Rows from block 3 of the text encoder of a small contrastive image-text model, named by matrix and row number. Rows with one number belong to one neuron. Each number is 500 + 40 x the weight over its row's rms, rounded and kept within 0 to 999. All counts start at 0. Numbers have three digits each.
After each neuron's rows are labels from the 100 texts, of 14976, where the neuron reaches its highest value: "fires on" is the input token at the peak. Only what is clearly more common there than usual is listed. The data: cartoon faces.
# fc1: MLP up (text_encoder.blocks.3.mlp.fc1.weight, 768x192), inputs 0-191
# fc2: MLP down (text_encoder.blocks.3.mlp.fc2.weight, 192x768, transposed), outputs 0-191

fc1.589:468495536510505453469449575454539577481554473491487503518451528477576516453481534510489453461453448563527529495376516543520499521483519537557539513465518471505455506535436499549591462537523530531414484506403511478484472491498497417538482472514497474449537516387475545496480527557466506530475517477495475492527488511466539516520450496456474486434455523480477512508544498443510469472527492522588481422434448426493561549575519513513492462479544443496480463431550468551519498557436555485503572562551550525438528519495479547567508497470509438480507538503432478508486538470511547444
fc2.589:559559527546446438524546450416496577465517480509466449468516473481540578452488437435501533507462465566466461559514508524505510534522521462473505478519487528492432518471556552477491528527517479444506503523510494540483464454502468507490452468562471532405481494511488512463482535470497517455516476563505472486436515573563510488510546563590494517582498497508425479483598528533531397528465423552438508487460497480502491484560459518537496481482474515514520409532509533400486517502514504464545550525447478531468478547491533574531497555470459464528505472470592474436514561498422527459
fires on: "orange"; "pink"

fc1.49:501479575463470542449470522526510504498492501495432448491565526465424487532487445505491531591523440513511582506496522487511495467497429490502501453512519504517509489510503436516423450438446541444538473465518427425441493474512543508581546494448572549532519512520480492494487481474534551488504495519512471507422476417511513553450519478502543417496499519511574471544420477449477482467389491501512393495573515457475501446456532487489454494506431488519526472449435497521469478502462509550481513528541508459418476426480474481480493593450511518457501628530478507506474525520537545503
fc2.49:517455451525421506531466518536559513502522508430496546536524463443473497461519624491568536503493523525505479450508522505489490515470437513476549528536481480397551475514521523496602535461541479545474429479512512503581570470481477461452438468472529450483524479455505480565471475526486371505524534435515434464516486472491459501464468444429425519511478548450482553447606494491581531537528494539525560516476519465495468471537496479482509434471476476409489460514598483485565495476551583494516504500496531553507528478515449510504535449470516527486504513565516501468463448506512509478
fires on: "orange"

fc1.184:485488560492509516483457432444492554488473512494421380524462487494481510583577410429583528520531467525510458551451472520419561528504456502529566499554481390549505465587526489431495589488469551496525447508514502433536537534556467507475457535507528496516513495622485470473521437460475486472535519502493459519519504458461479475461497420542514490572480509509533522522452493404460516471449511499499464489539499529506483454575491521507481500502454527526474492504472488518502558492581461527546496466550506538512452485492458488439508558498465548479492494525434505560546535538509551521
fc2.184:548501458507483417492477506505490483533445532577520547575440517535543437511471516547458518520484569532573483478492455492536482434544512454481423493633548518439519463434482479580525449499463439465476479546512480442493532510482516466522496536513444478466477567503486520538511490460565512497513568522492511451504496476468448493439466484494480496558514505564477572481604584545507492497466510492542564537495583477530473441478472495509479523504564476481539542445504462557522496489491537490496435484515557515448577524511485571571534437478496399516511469440485532508494495496508413506
fires on: "green"

fc1.566:487460525536509547509463542425540427514523498461520490546475461501473491551520405466536602478452498572519512553530465495483464471464485508487479542465500442473546545509487467517486540580541588523553493464507521568473483522475502472494449516491484421477497420445484503503471438530459518510490484505390507555539477426514441497432474445483418511565462555433503470431485463478487499460492508478503490459591504580476531520492560497529508469465523575558404502531496481510486498500514515504515452486482463502499527529544477443465467584436538470432498501423526456508483504425514577525
fc2.566:507555452491493484479525527539500541544529529535514435472521556430512479464489534528453496584475471536458474476527412539545553496428551473513512522478481457501453540443541483571530448471466523512468508412565548506565514425462432520510570507539499534484454560487485407463503510481493525499455494442523539506469421530532434450531521565462507559426529494524510457528466530511473482500519468466531488551463499550446479479534432471432465469543457511505561534535525522476530529524471483579542516520403506519484444543426486479536478440519510518597417498486487483579518553529509537524
fires on: "grey"; "laughing"

fc1.179:478512485495544512522410484460505527518489528576475512502536510518485529467544539518453475503556484505595476487433435495501500511483564478436478525486511477539467544536587491476517550463487559523510544470472594463519458478555547484426491429423479508555523504571575426485493443485536497431549536495448528403472492517464538589495510464559483541485497569499464485500453557481492467507439575560462525522487492506447507588461492497513444524541458456407473489537496524485522526506566448494524529556502447470503543504431516531495551474541476494513509515529459466442469570501468567564
fc2.179:474455513519515458410530439494476554493490496491443519545551502521523479481546531450479437529479471553522572460480455529515502529435483511454467578488501455519494501435479469545496479496477527509517559441497536543545444441481535539465467527462462559543486524515514446550523524514491514471424518579501490457514524575417556531479559579504506499483478503484511531434475511433555486498526417518548480422438524564402486535495496567489503519504520492414505553477448474515506614481477512598442495546594537452523479540475476543511525487491552534503491485488529450477438500486452566528
fires on: "hair"; "with"; "bun"

fc1.605:465488467451524491479405485536534464479539441477465475524505533543539523522544466466542592540552489510530564504402524483444506454527493465498568481536547437456532436482460472461509538474486528490473497529464492462491489479464507514505507494507511486593539474470471516506443459492489500503577455531540437484487446504478508461519539425401426481521483601563547526500515486520521566460527476472452417488473522449492525474482446489535406481507581498452450588510592499508413532460479448510548488508502442482524474522422484541498442550495504498464437474490495565513573465472488515479
fc2.605:540434473451468502459501466477484447552425476495447514584476498446558445499530479527487515471469489504494524483484485479500511487546506463558544468506506526502556498431500565503482533472502509583501517556553461545461525441494518556420513440538564483525518540503419498437527422444424503552454530498498511503593457504536460483477530504488533566545532477433449540440497503481481561491488466467505456504486476428491382551499431504522513433483511560473480588508526547455523523552450503571529471475487505455501481529427558523482507494405547557576473507565457502538493482470481458489
fires on: "hair"

fc1.259:478532502535483549573489502535552538529476500516450511526525479459520514496505509465480575404506495488505581440525534478500431442460486532479452487470531523478418522502471547480413451502476498473481444443510514593535465551410544461546568498463430449608476434437551507459479474455500527554508460478512461428489466480489588472464505508441534475530497575477568505495496457494522449517461501564477494526509459496455489461494418580497509538464483507538533435565535563510548507467464453534503467549554479433536478483502475502514485447532515522461473517502467565499546571495447455476
fc2.259:532432462433509478500493528457474424470461528486487525435483501496490538512502575552537469521430512432567442521489497535496554521543457536499483507546527543528517540483578513508494489552463504436484489495495466402504504462487479552490524503527585507443565528523490476579476409594562485498492510451463488527532422488468523480553487468472552450406467464460517527526441491507485559520526512488448544544455514513538497559502485519510492434505505506453485597520458512458505460511567486404511550496484472558463497462466563524521473474465520492534427411525408445502529467533566487515
fires on: "grey"

fc1.110:435448529449486463507516491526405532483519585571507480523566414560442536492495497563494437462475502491491519494579538424531460467509563539493440460474474478498478513464453510536601445493466570441497530501504501504473523525472511506493473499516489529456540468520517497492514458595525531526502503499533592517503448556454468498444456489490537469463420505464548433462542492454537430509511478450513520520529451525474501529568470500582458381508523478484503447478476510513544482497491495608420465491456505518464536526529521567550458610484503505470510533496518525498510542503560527473
fc2.110:477519387424538490525475451474594531469528512499480484547421595528467557557523497479485490541510429563469467483512550530492559489456508494560500544506497525514482547561465506534560464562526523541452512501525589480516515441496562419553481475541510450483532471375464542501488458513500479474418498452503488529505513520575472478495548448525488528465514495489488542530453546509561592555540468453565464537453541480485538571562487514506523527555440482486464400436454460563486488479502500434494476513499509477514495506449516470524503441516515498500491525516460480460467478532512550442
fires on: "yellow"

fc1.397:505459432439428547491462496485532504473519452555494422470513539454488500509595495501514544561500477531565540472537477500457386545524439465529451507508497504487481498500564462539450500496561539535475565482435493540535537515478507530430473452495484554529534464449582553486447574466545490533529566606504497436457450496492513541489559494473520543496483575589507492527480504489447491465507445535431548506510469536489486529414492519520481515505507502531492484449546513452535530585490508431487518479390491523463558469510490520501522474571546487482466556532512457506460562495523454562
fc2.397:506528548476539522518460466513478498525459527504479517533479464517534500452535495471512488540513503510499527508471509463515589552514498547515527537429540509500479452531442492574481511483482482499443476545426493494504499489543545472586414456526495465488525498546566438436542474494451512527470546495497477490507467473529460484488502455519598505471422446437495453523430470529532474551494542566458447487478565500459520585565437364451529511537441441550495506433467474467583518486527485526470519536522561463468505545423562459418496455452464548503478444547459434515555467541463472472
fires on: "hair"

fc1.356:474448428490457508579494535572495497463496470477497464509476482488557520521444467531462494464519503497481508447516506507516528496451476512481412501554411465391542504553528563442449593483473477460446428472506484522502518504479525486478407458494506443443533499474573494517511522502504493581475507510529443483529530516468488543543522515508485508500494475533463463525496445521457531507460529423536515554515395539528488513458521625483455533388491499499527495524518547502493581470463503543502514401456488566531479463553570529537550454557500549482468427456514482487511483486425477478
fc2.356:553552497518526498473493472505453519472455463508509487549605465530492534467534555546530497552563557494526480507496468457539470528523534553525520543468519520552515533481519477504484479385516519470469540564536465552457391554500432501459572478547481546467400470526475507484493473512536499476474544474489451396456412527491545496510497444513534529549557565422529482532437524546433423527552462539471506498468574465509477489534499459483483567559476542489486508485511530497539504476515468497464474583498473394456515454516522512570522532568486497486538571546538531481493465455538484514
fires on: "purple"

fc1.260:476514534467538458463544477542554411494550457479453514544504546486526502512534589432500554526495520506601514501489476534536450458556510529538484443546539533537518522499476526556450538540478561476508549472479487586567498443504522463477535505501554528515496508513491509423493494414518515458484513482418471466526492528447488562495511523482588505478427511525605484525541479550436462576499455518455475451521511517468483543602498486518557573425431490520533515502421511423587489511440485476502480536440435531477454562494481462522494423477464503501481443472463469504511491483498483489
fc2.260:467521501520477542573548524513503513483519453516548476457506545492488506519520505500573579566459589451499440521531538496479492489521537577449461514449450463455475488464497513451537544517415487520545514511531475487491581537445467551468476567533483445482580508557542555524493412537546523506464486493484387495442431460533528524553511520535497507541531518554476485515500576451486485587580477495550526515490534497499526543516491574461476457507539529527373483485501497465586543471514501467482539484467560449532532420439541477531492484485489554506484543537468486441432509459527527493
fires on: "grey"

fc1.217:498526495519474495504465508506575467600500531445502429555466532460572472518428470512523562570523430475524489578404500494425489529521487502437529480523514444470472476522504515427544533479387453476505499515493382560417564457450504560541491496492483508592525496530540514494529517469486485527465497450507535457543573473487490536537493551443451519504516591457483484540495489526474522491579481535445559431464569489536529474523466527495541473448490467541507526496541508485516491534526516522494551501459527506492497505575492554438477515416459540537477552491519533446529502521561514457
fc2.217:549521467432517559521465434545483541480439428436511475445480524572410483430448471565543426499436526463497470376551470541512590451478541526553531481430583500529457459399466542526544439513481461533521434459477551505532444545515462468499491506516498489508480496516476477544472521462475496495485557522481497491458504500510472449508433438446533475511487503532492473461529522437539450476436480486558473533463574548473542531547520475517483510482534483438541498490501457542464458513532475518520531497573496546470473553473494578543532533584547493534507556533487504513486488464537484541
fires on: "hair"

fc1.517:473475484530435497484464485514495583454536440461511511429459514506429523479492430478556528500517528509546517459477462515538488454531613462507584451565494526489470552545526480421484502465504475484494464432518483468487536589522508447450516587543506507481505505480505572409517472483541559449501442513507506574534541532510411464487472488544466431478461496504519496495542556488482495485547500488482526508495441467450440439491483465536371558507537542489460460541486500486533480582447495482533511610519500523575455474491431480454531508502467524470543520494464480475467501445532438477
fc2.517:498484516575501457533509529620537432501492519480546467555562511446606548508482545476441505500504442464456513584535506592492568545471518503500507480472520552501573408536516531445420565539477474477478495512424526544486470491450525541556498516552465517481504500475577495583502518465482534508470506430572511507517499529503542560550393548495492545582555480508462481477469529548508440505383517495475539568523542514523526523522500569523471495488546581476531518451559503470478525501497571498512526494523527518499502494490477529521509531567487506520519433516536495498530527556477524487
fires on: "purple"

fc1.723:568507428480467531480466462420521484508513561538563535511506519566511476540531483471547558529459526517568564601516430504502506495457498505499394469521508534494537502492495533532545546499391469537514458521517477549470483517449554577488488556494447508496496540486544486554465507514525464539502593501464445520545547532472498511469506519501507483452495509495419492498513457465505454555529541507552548465563522476540428363586533522484565504468451404543495510495486443551470471480477445448434542550453504452527474455514463435508537448525502477445516490471527526536473491509474483480
fc2.723:424509503542419530460481579571466548535518452461497489490492484484436519555506517509411473532464495526471466504491528474461509508411481500459563539530462518499448469508483473488546555512534520530499507481493521538485423516592514457541531440536481496510473495577405502507559481516460508553432513461496553488507421477503532504500502507463466504527499532525545488526481449477513440504587532536447441483464560527472473531485553521455578575563595588553532503476604455513495538525522492524453520456473458506528536541447479533432492544444500463458546443440517428483495511505460519534
fires on: "green"; "teal"; "blue"

fc1.194:525484494533548525500486508455447488429613553534446441532547534449569527473538494433458454508440488595456500578478503427533521501523549530577502501541452449580464438463576479461517425467491535503502503534441449545476494525514526478432487528514520450516464493485428549488481417499478467510463475536503468479468543506574465492532477499487553418528522527539472470536500534484496445493522483549457431442506581543553469517456463548509502532556495461427466445521539492479439491502556479534458526489539520440472512401467522478465534535492527475505493503531458482458440517446469496485
fc2.194:516544450542550549531540474504542556552517510565473422540465557546486481477535502538503451507438405494526520480516499485558516488502510544465501450577493510464463526525510479483488513536507461554512434551535449469455430510515494454462480459549469436490491551475493474545447535488515445483510515495504496536433512497559505479574414422475474410485471509492527467541466540570509490482433483493466539488519494461555489488530496505486518495425521476497455484441576448488456490492456584544504552465514469489466393453494425595471561428478474419481516519488527544390512510524469485466
fires on: "face"; "with"

fc1.651:563494451478580429521436564523476494514410457503481505530477412408431538502494488447460505480540474475558549465548421516553529522463543480508583421502545496486540518498465553406510490446509430538489520507489549532556509443516479508488530446523524561503518484510524440535481533557471505574493521512544518471533481469441603474478472485586477506479521441527482497476452530422522489495435543546445538481543482546482518456549543500490449510490527534432521449535481521485449519528515463523448452541438609537495478504521535578484517517531555457525500466518497534539467481507497506484
fc2.651:434531518456507556481475524440549468589557481491506566516486517523536539559486477515535503470490503497430551510434519412530529564501474527527480604523520578528589563457493484548485431578475531522505463513484475472502522489457512458546494496563540446509437519506515528461550455506570490511547544508418484450535485462509480421470484477487437605525475472489498532529436473515500537521512547455497508526479507508555496503552449465515520486435554442571539523477466512539473488484493543478523492567509519461439425521530487473513495544456518546472500593506537605528458459479565537472
fires on: "purple"

fc1.510:454460524434525483445506482482562516515517548517491534500519480458488505471526529520500477510507536508509522487431439485589555501541483567423451471541456465484485491587463496550521481549432499503450548528510503545561575493509499425472484485479481549525460475400515516502518591547509474540464502433495429519498524478435504476518470518434541523523477487503510521478496478433527501539535412506493487436561559536431539536561523446486514516531449460447410494552510502428580512505443540468575408499498495547472506575489480495509579545475504585473474505532488549500488546515583515467
fc2.510:490498504526447517558491427442587551513484495491493442433507453479488485478505609487519452464497508516472487486511514482467550517552492472572478464462548580605483574534503524537461510550447530498520508518447602505473543477486455565539567508541556463434521564495494494509483482492476516466497492477553481502478541551554520440513519471498515514507458479410485428501573461502598441474503488479452469506545487466499512460517519480488433485474555455468536514464510487601514460445489425487466494473502498555451454436525454571476432477485505524542523560486561528454520453476584492532
fires on: "orange"

fc1.302:493470523515445431512464502607516587509468459547559459508452557504471563365535529469491538484554516476465505473510549512513500493545433530521531444544530470522537500458461494480564507527574510516501496548460516487462509465457528511411558458516496540556471459521474437537492428508455529504568444454465520500518461538509568511485492471479433451547502486434497481525562502525499488478519422468507518563510563542458483538536528407473431523516552475528509440518478507493445526547491450457494492509555559501519448475498516518444539478544622507507550515513494469439547516480425493481
fc2.302:524523522490550463485547509417508423451447503560503590506512482526535407598511478509455596531463447497507553490505378498397578526469530475435494489554424537532489505461489440487574510472473502492514475530474459485457571448517466507489552529542483480527518524490472483462493520445522471482485501497501514558554525418492507463448555440513482461539495465525505544522461521523481561542496498478501519503501472580467546501480484458539543541533463459525427567492508549526548447572484538510500469497490472525501494553544488427552478508497473467510404486431454511525495480546554496431
fires on: "purple"

fc1.602:439526559544458534492502486560577577449392586574510465426520504414416546494498512512520485485525486512483482512455439500550538528458488430457486532480513470514516473519543435446540491526527476503471474459463497471495538482501530494538516501501481555497505524570590434497456433564506555492591450522458474573569519407458512539441447466459470511506512549502463484491464501592489503533542524466546427484490543506524509495524470476483498556574468521534507507526454507601497491477559562551540464552552524532496502542508538521509508527526535537529522476482461504499559516528572504494
fc2.602:473509430534514513479514517504399452546573528520529516502439416445458512474470453559527567477466473549543539536515565513497435505515439618478513426509434474532475533524442498501417434505538529516475481557450399532445441564501511477465520501502484533525520473560481518532522489473528474516550502461525515496493523489456505537510525517493517500679445472520530513487517599436495534464485508478536538518462522504537459515451505525478493461443485481472465457489508478542510596515489535485560503485484468486483507557541447534482477468458439477572497538511525528507517512565548473504
fires on: "green"

fc1.686:536471503515439512489522418565546517530543537460486550466499551513498468551506523410523515468572529565477570523516555570435488498468576494552438544442576412525475481485511544557474557535537550539478438469512502478516523472471527446515575535512469484568545492525571528497493536479538539473515531489497482571501452484521503493478502460513462529508538496515507490515505477454495461505453476417517523470494474433515453513512527474527434506471524507540422506438468542602480481500525455529411477460478564443556533379524462559546461485472530519504444466453524561427503521469486500503
fc2.686:542455514573473498494508483431475430530560472493448429495496473536505471472539532510476503576484517465489538443536411422493490501556372446451486484579500468505538521496454487487496502466505494482554482610484524409452478494449489530494469485473545481494418502470476469494501525558479444534450485495511499456560495447466495463437529498438521546601455520485565495475517537542489505473504554595486520481500514467521521524488555509531493423529520514556572472540449500539558509446448512447502485534522484551509561520527596539480513561492494476462535527483519484548479476554568438465
fires on: "grey"

fc1.297:489440524500559523454486547477442535514434476465498463486559480509508554559416406512500551472540492522556550583521458455561475520472476422473590475525563515538567456516472425476479452496527459474502447546493519500548545525495528441502526465502517561519454442505442488522545567503533552467492576504487483493473490438524473457474508468471489522466440466464454499529461527506384472484498496524487540541484498495440552462545474515458526497539518524513493435475505494526477519473577526464520490528522518500554501488517572525500505518564507396510563508461401540495446457615478464513
fc2.297:513529437479455530493474460468498500437501507524505463514471540478550491443553546543500505500481536496419533543466499527479519561406554520488533489442464516454542494530523532480526562501491525468496468477523435499556414519478486438528477509425480462520497441464559550483490517485546467543592496491467468463480450532489476551544560507518569520609454521549514454505505514493584482535459533499522476486475519436488529565523558519465494542426483493462479533496423534517539468424464498473492556571565574487442551540430531474489490431451556543520428542469564478556459543460517524437
fires on: "green"; "teal"

fc1.569:569476617488508492484486530503489481521522530533477479549550478467498463571489518536485466461499447480491489589465491479462528465497508459498455490510526497460518416501497523520490522504476535558537512532485522480510461467526417418542523510555472489504401406532461521401511460457478482549513530534526416543452581472448507495522503487467484449433511495469520445458424483519524502471529580486517491484580495454481486542544444487510490568439513503443474491590498479533491448410563489531513527493522498488516484530540481491468490468529476537508447490601361539477498562463475532542
fc2.569:518466471501495526485472552534565501461439477433456535499534488497492480469522491510494515472518497500572492461559491500488436494513520475587536480600546532462443496490489449483559422532482510482510503586436483520538484510480455524485463515569483528541481563549480495514429460505532474500516557510466535415574421561510456504574459500453524486502518506527528563520512569512492553524616466458539487484422487468468482481474543531532514573528479480496522530452431601506438530480516521513457491486498508539465489426541473501495546414493592550456540458468564446464453483514477418496
fires on: "face"

fc1.626:493474530517535488464500412508514530520455528506470520491531513450417539450506471517479562535533481515516551471477456480504489445491572557472565499449501558517399419498525483555485456451450475485477514501462480488484524418496437545485482553456513561467492507566461483501481540391541502433529571473483504508541486515608487448480497476462530474496495448533421481521552398472508563472452473481436558459496551564501486538578432442523476552493461540523455480454554512515537508526509412434491563464501487481414493538504539532501456500490527450520455532535513546461522512485490541500
fc2.626:486488526474459542382485523426492528461606437430483474497569609473520523528521501453479497512486466505474520528578529515546496473397474495529532539465442442488546527442486514465568538500462450527562523464513486528572557520465516515494463504504510537520477529527532478510437492437491554536538517502571503473503485527459529530476532547491437525476514486462484519457523484447499513509507560510547511417495440534482469560479501518476483488503531460542573474489527504478463502494413429523540503528404547526585477448555522499565564445525570484557459486541452536494443483475558469516
fires on: "orange"

fc1.192:494562482564483468470497592547513494439525524380462519491513498481520473451417549512460510543554513504526470527463551478534490544554592487473412511511497551532566507536496536557538504535489534506435429448492553568536555468522577502533531473485535501470525444522499463394472502460553553497455521514485541476467506468480573493491444564527457439485566485526551534471445495491496522555517584481491471433484462430507557555451510519498494492492549513450525448538514476525487493547513450506550481439483469492433477516545459533519511498506494512504573496492556492397483447515536541456
fc2.192:509541439524551590498467524480539483500462485475491490520560490503511450526564457513492455468466513510466451442509479489431533488446457478602489517514496555551535492394464530467480516494481496426496543538487468512450435451479525508500537529521473488425418552416566520574562565467434479420526449528516505463483491480531560579552552512486535545485519476470519499522502501450594432452494477493497468519469469525460471505537562513466445478483452458496531541435505534557504510468560490591451601533438542526531502538491530544497476484503531461485565541459475489508500470467532470547
fires on: "purple"

fc1.123:541553509497524515612516520469439486510500549448511561564552528475520542532515516519435516513479474480498542476485487508551536546496548522493457464525461544486543520577541475437459471457433446492492444459558515486515484501542536467572543528527437547419483579525482539520475489465578485481550527422500470519518573487585474506481460541507456497418491515482564450452512451571533475505516459504504553534500450408556566456490459478524403436517463472565547481484533466470502543474506433486498466427494532486455535508498455527514541488481485525500457549460473557541577458504479543540
fc2.123:465471467485470477418405501465520542508495380485545409518456535492472446507486503524529517509556540483509470461504474560516528448460453478501497521507562552527494474429442505537481506479517551488542477454421502475467508479515477532499420531506505506582462427523528481526549470531466528539549528522538447417528482490552469453569494464471513479505510500530512547590463531453468494496479504455518497489511477535403419528501523501475489473488491531406573422510502489447569546545550553491530494497458535499453486451504460477533531506551474557463506417536465468498450433449533466406
fires on: "purple"

fc1.318:456476508494451442594504472461510434531513491448477466472492462462484505482529513581480465481488495587445548471520514447442495494522486463482539553468528448452504452574452507544500462440457497405511470510487499433493483490474517458518485488529550505524478511512456522548477512550492541533543581589439445540398481468508512538536500531532521548567461478429498551463546488464514562578471545519499500501498519577479512493517477486457473436523548475507496413531475500547528484439554396435511550487511538457442436554581463542518511520528528493489433555500451434474529505513463516473
fc2.318:481507498502448450473552567524466521569440576510522495533537491494499519433539479594527564506478454499486492452486503500510506537412537539461500535472491537548473499501515518484497562463515543470505476514501603523511503546544532504425484522516575461507528466539525524613520522516507492515509476470500519516414474461470506487469508527468461374476504484485537442458516416564504506438461528561431573466543519496556520488482465531559566504483487434488475501543527542488500414561491456495510464484468493482487519449628474541502554529442541562489494447483507566497498556492563461559
fires on: "yellow"; "face"

fc1.642:517503503558523503526512563486473479509538464412485557465471538526510503476497431493414562462472477455461487541490448529485484514470517513485445518571581564528541470490436499496495513467497436600464484523554475478441469501514559488427507474497486509611493557466516445507504436468466441529559568520550425533494497484517442530489548486515494500573488502486504510524510546467461507428513455505510396496521509479458420490441432466503536502570468517491506505557494480453463498553428541492496462519473484550483480559522431536580457481512450508437517561465501474495524463476480566608
fc2.642:483491475495479540521485481488429472468475506531470475458550450574539554511480476570596507582479434431514502482433577463487491468522463450505438486555442439456513518485456575509495471488475468527535592525453535555562440574487520494373494466503485474513533583469490547523496533518463512460470489478510497517531497559516519522517554464451462484516492557513522500517500470415444532486446580502534529510461503461538493453457494491551582502468503521454446549503500438507441522528484541555491513521512582509445530443490572515509543544537483474529556486493453547474518495439406488500
fires on: "green"

fc1.430:505511478504584549519549489488473510475532502518553538441485469483532496492566553500542479468534510486461578405506479473478518478522454512561546544433398496568492495556511465521521527429524477490513517512506504513452478480433433504528493452524506453509509526494571479520462423481514513479469549517448520514485474545478483527511505528562420449424451466485485524468474561537536496497502400548494486503584558507504479551552529537488513372587513475544482512557487491590503482452509538534531542495546418529491545465433542464573449529498554496460499461540515496553557452522567494528
fc2.430:486509532455494516547524439490584478533529444383530492509428595509442514529537486537524523542525478510587538510486565500525490463469520492405453510508474505440475468564481483564544491545464417574492509530503486468527428441552547545485511507485507527520550499503552610523495478465523500537486530515492439459516490560466473530528521484565529494486538461468509495526577516522535558481532535555527479483430506516475481560513524483472506571510571486507505449551491485506541572524487467489520488481511364570491485506481458472518520468553447500428535485444468536534446489544425506454
fires on: "face"

fc1.244:487520535403490569561502462543487417518597497416491555474519544553500446487494537441469477461485493446477487481586523394456457521551549546531455491481457569557533507486465470446482448536463452459500453503480499557487522512475550458425542553514488518529541505503468525507503495460475526457511435532455497517467403524494498484500482478578473433540486496505556532533521529527481519532500460471471475500459443502526537541515467458521458464463560510471562437417485506601492475417539518473472528460471473443560531535487548503460525515536540566460498487506548464480517540478491440568
fc2.244:479480536483510475410522514449482536504469453463503576451473558499499478462520469513520512459477436476493437596494467529539449500452454523531477494482529505547512425505442475492550556532475553553438425488512535506466498436486560549504478524544512613484451484458462545518457540486549547468515485510504470484509544456486456446496484496438438465544538506559520444490508496456501536552486604516511600448528533530573512482477499476527563408554516525433470455540426538485542480500471468508522525510466510501524468480419498448553448539503478468514496546498432436496444537484404508479
fires on: "grey"; "with"

fc1.587:510501572516538482497527517501510479477493523501528613556498538487471408490551464492516413521505423584408479484503505502473484484536528496499516468543505467544546478478582458523482548524449580514539490496492472553519527506471558457413523549464561462570455485476544498511546497525471489436476513440515485488492428439466422490492516547528480530507463595489414496505536558527462406503505536489544444438443513431459543514514575516511514478553531480542554491494534482480513464507458483552422480481484587453500542458459475527504466468485520454450512554496509549467502546474590495503
fc2.587:504502513522501599461526481488509550513520497523410502475413576498475447476549535578531508555481486517538520451600508505514596559470500473504478477543606513445521504494476473492546541518592596520504553482532466486530461555448486498505534466502456467478521439527544511434447571448486481472490479556487480546461524497453439495443490458544517515491518476512477505496538546519531530504508483490447502545479481500521511439550574454500473422508520483595574535492492446530497479545582507440471502522528422540541495435491458541504434545468501517465552459451540500465566520552477478507
fires on: "grey"; "face"

fc1.603:433433483422472509532485477514481481466587475493506506534523519451452447510482550487496462466543489513442537451514518552509505451509539501529442491459523502512582469518437486454525473511471477578501570503503588549487495508468475538495406540585551519523418539511414469512471509470535524534475485612580479515497505550499488541498549496597490480520471484552501490511468516460507480477485515445489458563423502494414482476479465461500454511458516470482504451487458507558485551487447436475567499427418476528501557496501461531495573551493473441508529557529514496538556402481504516436
fc2.603:493574454562551428455501513518460570491520508474510548509513504604526517440469461461459525472490493540541521483508398520467543515456540474548497535544468534515501439482555541501470516525557541472545508565507535488458447451444568516479509537523505502416475508505464478544546546500528436496495488444452446572493523496566452462539482485552400563475544514499460504525503593473429521446454529465492506491556541486494457467473456561502478463481559464544486539496492525518470537519548571440484455477543530454518474456493433516472436523599552545442523420483461510481525528466495524537
fires on: "purple"

fc1.150:505573487536440449472450487538523534464397439523528406471524480551452563440521454517489557502489473567409442518522449512527553439467549488510522468497498416476564551505465589488474470492480474443546467457565498542472469527499402432543408515550513515512491522494502539540480488541515466489471482491499484532500536484529520456545525438514479483525529492482511486486499484558487504463493525420463492479497443497562515591497522560496457471556526511508539517513551472552446436477551469507520486544531448481457543550533478489514609467516536521576514528449531526447576502439509475499
fc2.150:543492490451499481544496466512399496522475485530485527571426500485539472533459510496536473497473552467565461458498483438501455497488483568481553386515519479549473522520409505494493564513509464576479513470449449499498553473575495542492605501450515481480503434483483484512541469500459463503512483438490512442501472487534530454442483416517465510498484499557458457497414581488475488448477497511486545481546502537469532394539479478534544482506505495482531486465441537509578493529469465550489522441508395529485569464522475532525412571495517545495514443577511531568467465531573531522
fires on: "face"

fc1.7:415491534519478437431472433599478488526532547534512467484523554544459546430549452444517508555518461550532529502540481497527521476542476497497411498454475529409502537575479497503564427531533508483507486491574526506481487503448504520510510546515528532500546508466465489603484470546498489471493548477471592475412573498509502480487485529531499480530460432578485508466505517371572482494515452551524561531527534464544493454546550529466532525472431436502502537519456521487498531427483526530556441421496531535507511488465475576537536481520482538509482545516528469532519527450515557464
fc2.7:496469547484430495507397501454547503483493568486460463487490503510457519570452508543484489454462551484489484523520402540490481547446440479502590526470534603538536480443566573561462473518439515499522501451490399552532473506531578493537450564480493457501503438522461560475469489559563536401446493508506524514468549420493554510467476507454499492557503466510507501494553430550601461428523466492471542469454483486481546508502452496487544463445552458507504433509456539423504485542507488518449528467532474487503502518484476498503516509494438527472469472457481474433517536511537559533
fires on: "hair"